A small masked image model, trained from scratch.
Training: soap at rate 0.00082, 40000 steps.
Data: 203450 training examples, 25.2 epochs.
Rows from block 4 of a small masked image model, named by matrix and row number. Rows with one number belong to one neuron. Each number is 500 + 50 x the weight over its row's rms, rounded and kept within 0 to 999. All counts start at 0. Numbers have three digits each.
After each neuron's rows are labels from the 100 images, of 14976, where the neuron reaches its highest value: "lies over" is the class under the peak. Only what is clearly more common there than usual is listed. The data: drawn small creatures on textured ground. In brackets: how many of the 100.
# fc1: MLP up (model.blocks.4.mlp.fc1.weight, 1152x384), inputs 320-383
# fc2: MLP down (model.blocks.4.mlp.fc2.weight, 384x1152, transposed), outputs 320-383

fc1.561:524494523418482654566512486458493446482515516489517494554441473476525479475472486586486529501477506595535451436447475523605531473550528466470586395451501498460541457460529447433519597483477501
fc2.561:498541524532514554507490530510547620496528407408545459516470431506503412514513498450525614480520492465535498524483496533499566562433457440491441466461422531558511540494524444604497515483491520
lies over: body (42)

fc1.701:508537476471500438550528698495504482446554498531474448510506564474481546556576536483511412465529476493522437496459491544544491549474444430577481517550432467468629475329647423523496522519489542
fc2.701:487488554468570485446449420474522519516496558443517537494425370551473544468596481433427589476500467465494851546801506519481517560445498560490450530468466529573564526470485416569476558426578520
lies over: body (66)

fc1.108:441452493511507502510504433514477484534478477480527607564449425401498508582535525635470623426538515476539429373528530508535410476536473548568475442522461559459510496501484475465484551510526471
fc2.108:549465607556451522561541491435531520475485472527568470479539497431523505441472424455443488479556551521572532540420583528482647483485494303525463523553522533463473503485501528477565438497492522
lies over: limb or head (33)

fc1.444:512498533501486511583455603569495597481499551507485367605537618550590507521502475513501501435493444462578506504573475497416442488565576478530530564585387449443513516493562447515547501512432467
fc2.444:424524519460464481460539540499473480454434392434471571508457479428562511536532516443460528575505492479452509440543460543525604474509446568466479543501456566478447588517454490381454504422521503
lies over: body (57)

fc1.742:565424482478491451495454398588506503541439520481458497511524433541466460529516460369471415504483450443588485485444509510493421563505431437593608523510568489509421464501499539489395517461562494
fc2.742:509519497438440550504523502574532560549560500652385567470489472436464586512437479525533454557513499541533518495467460468454476498439494532539483595566429460530506536431553483491542467533483484
lies over: body (77)

fc1.296:429565480522539537394455600536519535460470438511434516531448419481501467481479477517576422492487539549500450544531439474497497549445594474584457400479448341432460525489524437498504518527568512
fc2.296:527530403430513494547550488549476535517438453370536527482476549525559552502510449536523533493492521525536503511517485474481624568481501500512536498393385604458470510595513503491498584491565460
lies over: body (100)

fc1.176:392453555548442553534557498542410513537495474547459451508393554480401456507507459506528554543497475514417491475467546459497487579518607533511520497542471504467500489532457480482477542507438478
fc2.176:452581384560466588413486552430474579510477454480577468445455539508416493566507493499558488547436528526479523504534488476501491446430518557449534383484458401572447510555536527584528574491383505
lies over: limb or head (87)

fc1.603:523473543493495451500502518486437523471534450561443473497452546475648510537438558468479534335501391563419432493494527463500571512419501543479461426563497408466430475503483478511546562506486506
fc2.603:503576482530504496517426494518557487484387422475572499495460519492481506512496517526486492542480489484468509484460481516490546574441458483457554480504556562476523445450478395456531482483515506
lies over: body (29)

fc1.124:507427537459520485527470541479496476529484535509470477419554530430508618549579540472536490505542526527446526458483466429542459516459454533528492538620495483412491529490503504497527472247504493
fc2.124:467491467478512493450534427485507487446543377496509483527388500427619672510412532532439547485470579494556492485493502549477508476472521512523489540473592500483516491419534523533466498510450511
lies over: body (59)

fc1.579:392455539643489704466584566513463529474525490508390505515391395399503403496554489533464528477455466439396404574421490516452449479520571503573524456548448462509543472595438503471472506479431482
fc2.579:487513456586526547419459514372516544505542499589485529497478418465489482457487520493548485521465467662498532511479474469518488514458443517503579549522517439490467600474463476513506490502493542
lies over: limb or head (56)

fc1.721:474528482571563378502412528463451517422478514541492525536520585488473503517538529491502514639528501595475509542492423562440474425551562488553470429480540452565516572589547463469471521432519454
fc2.721:570500485504498446518521510470581505498448543533527582463451484509434498510520492518481437461478498577530500542519480502555563393451491524536495494447492585607402534543525451435473506510512497
lies over: body (43)

fc1.652:523375508439482489470427532578427520551537492508506572559506539465533517439610424421507536491427533549534506479510505538619523471508540541484466487514460496475506614501476434462481435595492525
fc2.652:524430465554495480559531455527511485529614479397512559488502471371540512525445557547421441474543558530467493537458510531481453573562501525485456547559522498491539461429579572398491438486412456
lies over: body (87)

fc1.321:500462509575526476466558570497464448490450399520480435469531460528519665530539537569523567492521462479483560550530446543541495489532503516489396495494451494607520491603519596587438497534458504
fc2.321:516545445450479481519475514469452700498452512378626497533511501523539429487518454541389561548496509649483510514503563509495560423556527586473572416466542513423507512539492424502468413452502508
lies over: body (100)

fc1.167:529505486488464525517460488532426513468411527575486475405500472530496484489608422506511492513517501498484510487492443398642496510563492477501534461507489510521470449468504475491464455428560477
fc2.167:459501533618371509475510447498452495658553500514568527505537478529495518445556560494431518507533520478510476545497505456438435541459547506494493566508509431513427543450466403525543478510452528
lies over: body (44)

fc1.72:640590460524446424451482532452479489365447464464519520489537460559472472463537425469455514457449457483458484458510500526522453444619619478525622498521474451496509641428499491545533501620512508
fc2.72:412622608471545512460490509436513484580429439538521527463506505524547450498489520552505538474533501496532528470448487537470519591546490510487557502505495508547375386533448461424551415611483530
lies over: body (60)

fc1.547:482585472564562571505469425556493490498453543516574493470497490543443526573536505495441495487499479535520470533347473533531432524537542525492552512496458495502530512603491570474560468535499459
fc2.547:468608507563491584412458524552498541460473404531475426493500473629562483418475398481513564510493504479600487586525545481511596417635555565503586495582484507598524509518530527504459458608418436
lies over: limb or head (38)

fc1.524:515591479499496558492513554545565538488581471531557530492528473452520502472504587476567380420568492416504517475557517481497476450594512565500426516567459332563478496525553531532509455509538526
fc2.524:438580497526428427494545579527530480506592460602563357499494506517517485561505488566460515483510458500485435493483503446538459508576485376487574417551441546486533490530482513490479380517506514
lies over: limb or head (45)

fc1.121:519417509512506491501481442497429608538452605485608440480461512413510480522578477560508542572446493489536510479540478508526550522508554461425435549430527558519523514555530524562545522520459575
fc2.121:458447477536586472444557484419491478498545615535570591514445514413540503515555552487486529568455458465545530553497469503525453505460471538453497540505456473523446511516496520471572518442584463
lies over: body (63)

fc1.24:447472555482433509497444520506525470524432547502527445469565475448440449563514474441404535496489480432475607524445544452542485573579567417514535504410632432539527471472622414476521395528463542
fc2.24:496536509522555471519562518395529536505454552393446546442469524536439494480572593489474459504558516574543486506487507497540506574473428471536503487522547486524495467465480392541484523491527464
lies over: body (64)

fc1.316:397530535528434458489483572537517534515533551409507546485473491521652610618496569541533566570480541524522521453521475453511445459515502567569466592477561440467464538446498480522552478417607407
fc2.316:535493460497533460443575542637476448487455382521481519467506538456471438428521534498420461554502530635478472495509509466535515602604520455472516576545526532489454436513462498487542502500477517
lies over: body (31)

fc1.133:520518467474614474507483456472510522482574395543558565451594507390494627513463535491436578435410519546511414468506493506492578497560529488502507492574504631462483504519384487479535495545420530
fc2.133:491403499502534526479428433483506524497493463516474478529377464479562518528471505604530496465544527487480528455514479497501482514583536497547523558428534447515578446468489523530578523469504528
lies over: limb or head (31)

fc1.220:440484504539484461437420477463539439479508454356562458449501476443470502503498569475485466528561485428530563501475473563470466589547506528472520482521438583451470463426492474445487522571414524
fc2.220:430515630551523445557531518516476531495593507545508440446472472513476495554457413572481539552480500444554458538520551494505492587543495475525456535587502516455525494412557437512541416499575509
lies over: limb or head (32)

fc1.291:461503533500354500471512455479462532579527495367553509460463519477538533364495386537499521528541602550460475558454516506455568544491509467543561568523553488533539495534494509428485563422467526
fc2.291:548443530502486537472431451500556548438289572452464519485515472515458590525523531535466516519555503472507532462489467442499538468569539501551444511528491528551509556645505485496574483523492492
lies over: body (87)

fc1.729:514535540539527678468519444543553480470478514512484559552346529509484501539443588586492567479502521443432415527524485484451448533433563579547583505580496422465513467408455469522529543505447537
fc2.729:456563496443498489549511451428541482549436554510484448521527469512431551519562494517471449493521487583460457553612483535509450522637483585556518481478487473490501555456552543485651608441516481
lies over: limb or head (69)

fc1.708:379539510470564466519487582480475553512577552499523515589358511548510330537617502429517482489478489454522478431542520471500503516527572459499511474581546510499507506532450514421513528865509464
fc2.708:452500517496497597522522458384513532429395395464517572457453491505491511496442576475465537408514508518450463436489467589522497410443553495495396454484523506455562496490555434499429468287457532
lies over: body (80)

fc1.89:437579423441523442518418475421569452506487591489544448563508523575523585491556479488574462498553505587491426475403445532551513459503591515547438440567445449514530479569487475559512413527524468
fc2.89:500483533497533551531534537564502610527622407606391433514605481555607429490452499479492498507513546545486543502553557510490436483488492532489451606570458496561507520515565494553460354489442560
lies over: limb or head (33)

fc1.341:420448556635554552466482379440526452493493487428547481494502496489539591546487513500488577578527500458546483527545534506533501469488535455480525566382545549524488486579447435518543602520433534
fc2.341:526500494556477553463480562575473439455538509676593462480485423483528461554471430549533577448492508347431526448496518448505551501367475441500417599491411448574517532510528509526527455438417480
lies over: limb or head (72)

fc1.62:475505480523475436560354527413461465598500440544437531504561519554493402519468475384486433462579444572499443503522501482463422553523480519511563578544549584460445506454443482454555448548631404
fc2.62:479431559523512442489587455486498479496543447467437501498587603520466582474452467560535520435553520551616503559549476511465454514371528478535583516428460466513523520535433546483475475520306455
lies over: limb or head (36)

fc1.195:482457474534550524491559471467469585574435443419529483459483510490447492538445533523498457557498455528403572450562506472594600532369615487478513484545626526499408497611516453562460519528543547
fc2.195:544576477457505483496589572502590535488467417573669505468478521454480505522462503471461410481522466516564505495516505524523592523500419539510475492463472501584488361514539554561604492520545493
lies over: limb or head (39)

fc1.450:470499547529514535529527547466412495550555519426489493518490471512545572491440592533513490449564477524547398480513454528511414586455557563565585525520613494547607488595506513460485541570480506
fc2.450:489545436450504656440576446508525554610547457442595467543503541553490485527548585484561531387518526450480527518467531508559510536557462446491512432506476512508457440432554464481433539511484492
lies over: body (29)

fc1.435:573524509553577540485445518492486611460513515475489569416552520442532508468465524443555485487441517551472564574455523514520454560472468457523536523518542461568582541554529496503569508457479450
fc2.435:413414502491524501522551464413530363516427516491537462522456575422579514538514487491509456495560522432436509576490481485462528471464514402393535416449475498537528573440489480583530464465402526
lies over: body (60)

fc1.322:511558446663475550512423439607536593445453580483632495537467461520491463417512461565605528521479546501441502399553457546484601498449572477528515563468460422556544443481434692508480495594470517
fc2.322:530464547547504539515535517504472536506534476368484581521499483579512536533463450531485454419457509405509490474469486515493447485658445477485534496520478546445520532532503499488551488524540487
lies over: limb or head (91)

fc1.298:465457438587483518384553512515590563527596508514457573512502451504483466492522476495426476533503455471470484519519538464554577483485494497479479530519522431481389489503436500472504511471594504
fc2.298:503631399494484444466462560458488575428517522467527503469546448597479470477498552472496477545433476520404475581487441523533571435503501552498503442443562527550505514524521536511516358452558533
lies over: limb or head (34)

fc1.709:512479447534512453579469395460459547460533516465421540596531553469491516496649485512508436476543469534415510481464498502606475507386500507544599533462464458509497487530502590408503523520523565
fc2.709:530435412459519354455517524486479510422448505474492571513505511508508570491480480351434510520470487620553479512493486524579526410421483433556350590386428459447453519505441462555452418487549469
lies over: body (94)

fc1.56:429516441497475480458465528484399531487558427506418494599475571402531549476423505537486479482490436510422594462526558457467600477446537499532466412542562541471461498463528444547516565470474520
fc2.56:505608426571495602460636513464549475543475394476519519467390477499579543532441502546415462555500483444480526519503476523459608576556532554503526526447541589508467363439539519519579526461494442
lies over: limb or head (34)

fc1.631:454437469532551582578438419524454505461494604505550536503378519485584429536452526445547504467533469502543536366551516442515499518389461562461449465612540565415412522471458491490515526530547476
fc2.631:524423502502444476504510502483475633495445545335446435515505467412467517472499564496514537478515466483497468445515461517555430500435522466530535488490427435510518588449543547519416566480472487
lies over: limb or head (71)

fc1.42:533593527642524476448384632525528479467564460481604475474430520477499521557530437524556539521480495510477460452522475594527463522466591416501591529548453582529550487503497505552524507474513543
fc2.42:496573562548463479494480557538482385509528385560542490526441566429453532513426501486501549493441470523479518472541527439472422463457461375526536483514505483518557501507553542480488548478536491
lies over: limb or head (27)

fc1.200:512560495504456469481475494522537478555554466509471453493529476477545501452570407453548484529512438554512581459482533483520448495469472394484552551565390451490550359486436490584593501491558509
fc2.200:515425476557545448536483545523481533511570444404508472514552517414562500509459519476581491451455509398489472426482471502489364407553531492496554575527430478576522553521535465542420507413479498
lies over: limb or head (28)

fc1.259:473599429579534520622450426460469601494494459490461508444532492543508433496460427556528589546542461566419517424544468509481491518442434384466467537408512541460389471489496580610498519438509464
fc2.259:569432510513492441528599453532472276524514548395543498501409501518508407475526532319498527523469503522428460526499525517496500491526484444466475489490442557469475493515536553436553469462506487
lies over: limb or head (51)

fc1.324:518481516517549469482512619484452492496508518510479482558435551530501506507532536449586417498473530482483452459514588442525496505604496550475477516672617472491511633443454568592531443596492531
fc2.324:560462484394547477511460440452510504480482410542433439463460524513492485507473508518422513601483541451545557427548557536467497484541545454481519498475463493578523410530513463410519414507539561
lies over: body (99)

fc1.466:467504483520576532482521534489540435497436540443548431432514509520613471491494486515546528504510529501509506540544512420491518587512586482442481384446381521528595514522562527513488447553600436
fc2.466:500504469487480549562488462553522533462470542490489478451503515585529519478483461484527409464492520555478491443521471477499506547593481571503533474486442523445517477501477531390549588541439532
lies over: body (91)

fc1.325:482507586604402448491562436529473548490522515403551509447439417507412559551438471517540488503435536472426531429496528529484416423502534532471484519535564461513489574546525618526502495496529502
fc2.325:542537607573540487462425518550513523474541476614460464440459479519440411478462499532490576434416501595431502538462508441547516568515414361511446540558497446510458497522416538564561393467497462
lies over: limb or head (35)

fc1.686:512469446497462551551504511457474522483521420563567454465429487469438510563513438509507496364468478536440480521512511565515541607494613537503539501482449413489477491512522461465463493453516563
fc2.686:503525595553460498522408522579489458486470467489554535542549534549437459563482544522497519553488503517499488581520551541476488465499498503490474560572509458510566471474478528474481580537483517
lies over: body (37)

fc1.264:455558482496539390521483647457582392465581418464452506470547415461481533552525494482528516552494517457537498501565449507539436457510528573441515500465482537479390486524498532566505424478515445
fc2.264:501470461421481539529487566507582461533534567499403492515474557418533476526433548564560528458480454523479481463536423498521489495438472550460415530494487559539427547473469524414428582547422427
lies over: body (42)

fc1.402:484484496470529511549386475459548368542480464507484419525474454498428514435479501457498401550507504476459509496454431473481518495510479510456569468554395607356439442519564551544556467500437439
fc2.402:529551434465538582431546481508544553509554507462491568470480511556433592491499550482569609470438511531436575520559502513490444532462557477505480454402550454465448542460501558570529584480482470
lies over: body (76)

fc1.17:479540526599491534457495510409525556490632348505506542561439479480516518576526527626530448525504514567543481403479500550555548464480526503488471475538535452567446581506462550495503592536495477
fc2.17:508503496550575574525531415421502418500494436538491497584508513399527498461510497470511492530554496466443477557540493518496531520515549462545485549481485445378466455536565501464466542493371499
lies over: body (100)

fc1.532:574468500543459451439470519539499567465494520511533470494475503484486494530492510477476502529493552513482476531406531579424390531518560504569462538481445569516479535505447558533447455527536500
fc2.532:470599464566456511560445488541530533489435518598558503462555406440435529485584397595518495516418463525545489533499518499475509533569487477540587547478448538498463580542558477580606561466494487
lies over: limb or head (41)

fc1.55:529499469505507436560441478465417536474529353515509545546535417477562530471466453438519477545463512649448514453522516462537554557554528549561506499554565521451480516562464435421458530569526521
fc2.55:445474459503478419466522513457488482476505542403543376483506512550486449508433497596508481512430516500456485421522471504507494477499509469498494509457468517360551528547435495405521564566511473
lies over: limb or head (38)

fc1.343:391437476502508495524520424527569430571536470545524529495540579523504530566547563502413450504495505543527520460533487421524526506490524573571445483525604532489506572607438537487509541481472457
fc2.343:484583613452479493552480542486514583451463459445515464452478573552493417512551457588485524484511477478436463591468525506465505514544512465491401469582513587460521492610540445465447468477574450
lies over: body (51)

fc1.526:485544552529454529536549563529464464485429593534500585517395582497500494486473447610539464511534522554486539476539513526467447503449627598590500528440398490512513526411503426496598538502545520
fc2.526:490556500449505495511552506649530463510568537324602460518539572515432553507538528511506499534477488435480480496541519559512594527481488484505479480456495615430501553553467450448449579501589487
lies over: body (51)

fc1.633:501594475502514493469509428559470491490477533435483408523471495428651538489489435514493536384489461538515509498487465559462472516435572483508494527466521468588496474562527480547566526500554557
fc2.633:498579465511502593479514515545551545493384625557463500530525534475495541574529459513508407488559515539518520494548488466432445574495538451477483484515498556458544483531520378589537514470413481
lies over: body (66)

fc1.263:441461525578539541397608526503570627491469496517523521535478559545487613536551489512531463487510542488492503487531584413561487477454586486458555499419432393460514589492570499439470441512547581
fc2.263:585485507499427557532394458432519473437618447488544456489471490556493452441500490453477416526490446508445515497477529510508451557432529469485499489495510511497502431460443527548487451447465553
lies over: body (88)

fc1.371:545406488495498408493574583601571557494478424526511513514471573510471500494524595515580426534528394448527509417513451407516556455591517542514506516514583466459539517523536418534512438570470548
fc2.371:496452494495575411539428434503533439443438493550473464526527487541527501496432481536452531397489455590511558495541515470508523475617555452511510491454597440624489553523524550416455461490618471
lies over: body (71)

fc1.295:486510499540399501524448547435538473551471534412513426500497473574476531396519448470468472550533443532527493532499428453547595415620464480485564517460598425606570479552509463540490550495566487
fc2.295:449617575545469513516577498440537591522434497477618500485442469515425472530542526484591584460505496506468496497459502465475552527602474535541552507566421520533586470567483528509565501476524542
lies over: body (74)

fc1.237:538501492454488541484444543366484443543554555486476428478555528461499443498623403630598548564524407366485612549528468417497484550487496608530527481497555593533585560492502422544516572466427511
fc2.237:482515361478480488510512443503524585498572548561570593573487553470511499529488447443537451501467551500483476557527536497529527450504578372496576464475508522470586508551569441515598437468585535
lies over: body (83)

fc1.36:520535532496475548411446429415418435502513580455454513548503504562482447428507469511545456478491471434530544464570537491434524441599576503517471534539525358481547452438515419563487476463398624
fc2.36:460521522505415517531462459472518540438433477531425544541493487480476530514512511411419460466499455505497441461395462550504439526557441533506500460516602492493486534463557461470473533483587447
lies over: limb or head (69)

fc1.611:518457510490494532490503472507453470608530487694484515590445552555524511478519455498480487489523518578486488499553528516521534583484521453559591496513446489466543474537468491474479492436546434
fc2.611:586540432502488520537518517525505473515470419529449510561473485473565494550529502455438532518531486513524553510537518461499462417525512530426504513431462534528480533520508514559433464444574479
lies over: body (31)

fc1.38:511518528501571588504545415493440490482528405542511458511539479454445557436519540528499539506541451493432496429478517545552580534533496474499559454480551566553403480476479511429527540553456510
fc2.38:535565572453495513532488549588533436547484398511596617482504428468495451550487407502472471523475469488576519571476525538459502495540511565486504488514526532547478396504521466451517546492583512
lies over: limb or head (25)

fc1.61:406467430443490424510423538445554527485453486503519490492500597583516457570657495441587369520469478451484540500589444466498522514419581465609531483572463524490476460452519499536510515507409526
fc2.61:534540530497439449474584471339528564564392510435501588527485515571471477505522521474462588470486476577458508477471463536512548495481470555518462501533493554495452532549498534411488578504620492
lies over: body (99)

fc1.677:529495470492579528479538549580508600540609536532464510461459537533362562457484530475510500498555540448505440500536448420464523524600603552539547444543473516512472496604485593428508466477481482
fc2.677:481432579406535531457397456554476508528526557485473481543429467461470554536529529451490426496455513480422476542517545555479419517506469427554463551424555474508568546408482534494505469464523534
lies over: body (97)

fc1.716:448313566533531459597490585536477495510489491490554493460558477514499450518526453472373492491467463590405498476467488445422473550609545557454432564555560488542480513460398578498522452505561479
fc2.716:499490499557437485495498439495487470492490483534427578526524550535470460553510489411517546505476498509498392493598474490440480459523578545475420436395402376590494420503521518676570407546544460
lies over: limb or head (62)

fc1.520:423506506512469519420476530479538549414552433502481587551465444450593566523552535467463558444553516456564484451501460496574503459531548481522586415526510473382421497535442486485477449462441552
fc2.520:494421582442455502527423402534501382555470465560494493510511597434528457454551462450524493480568494445547475419497447472450546448548493473526559597550474584466470425510509561492521434491539536
lies over: limb or head (27)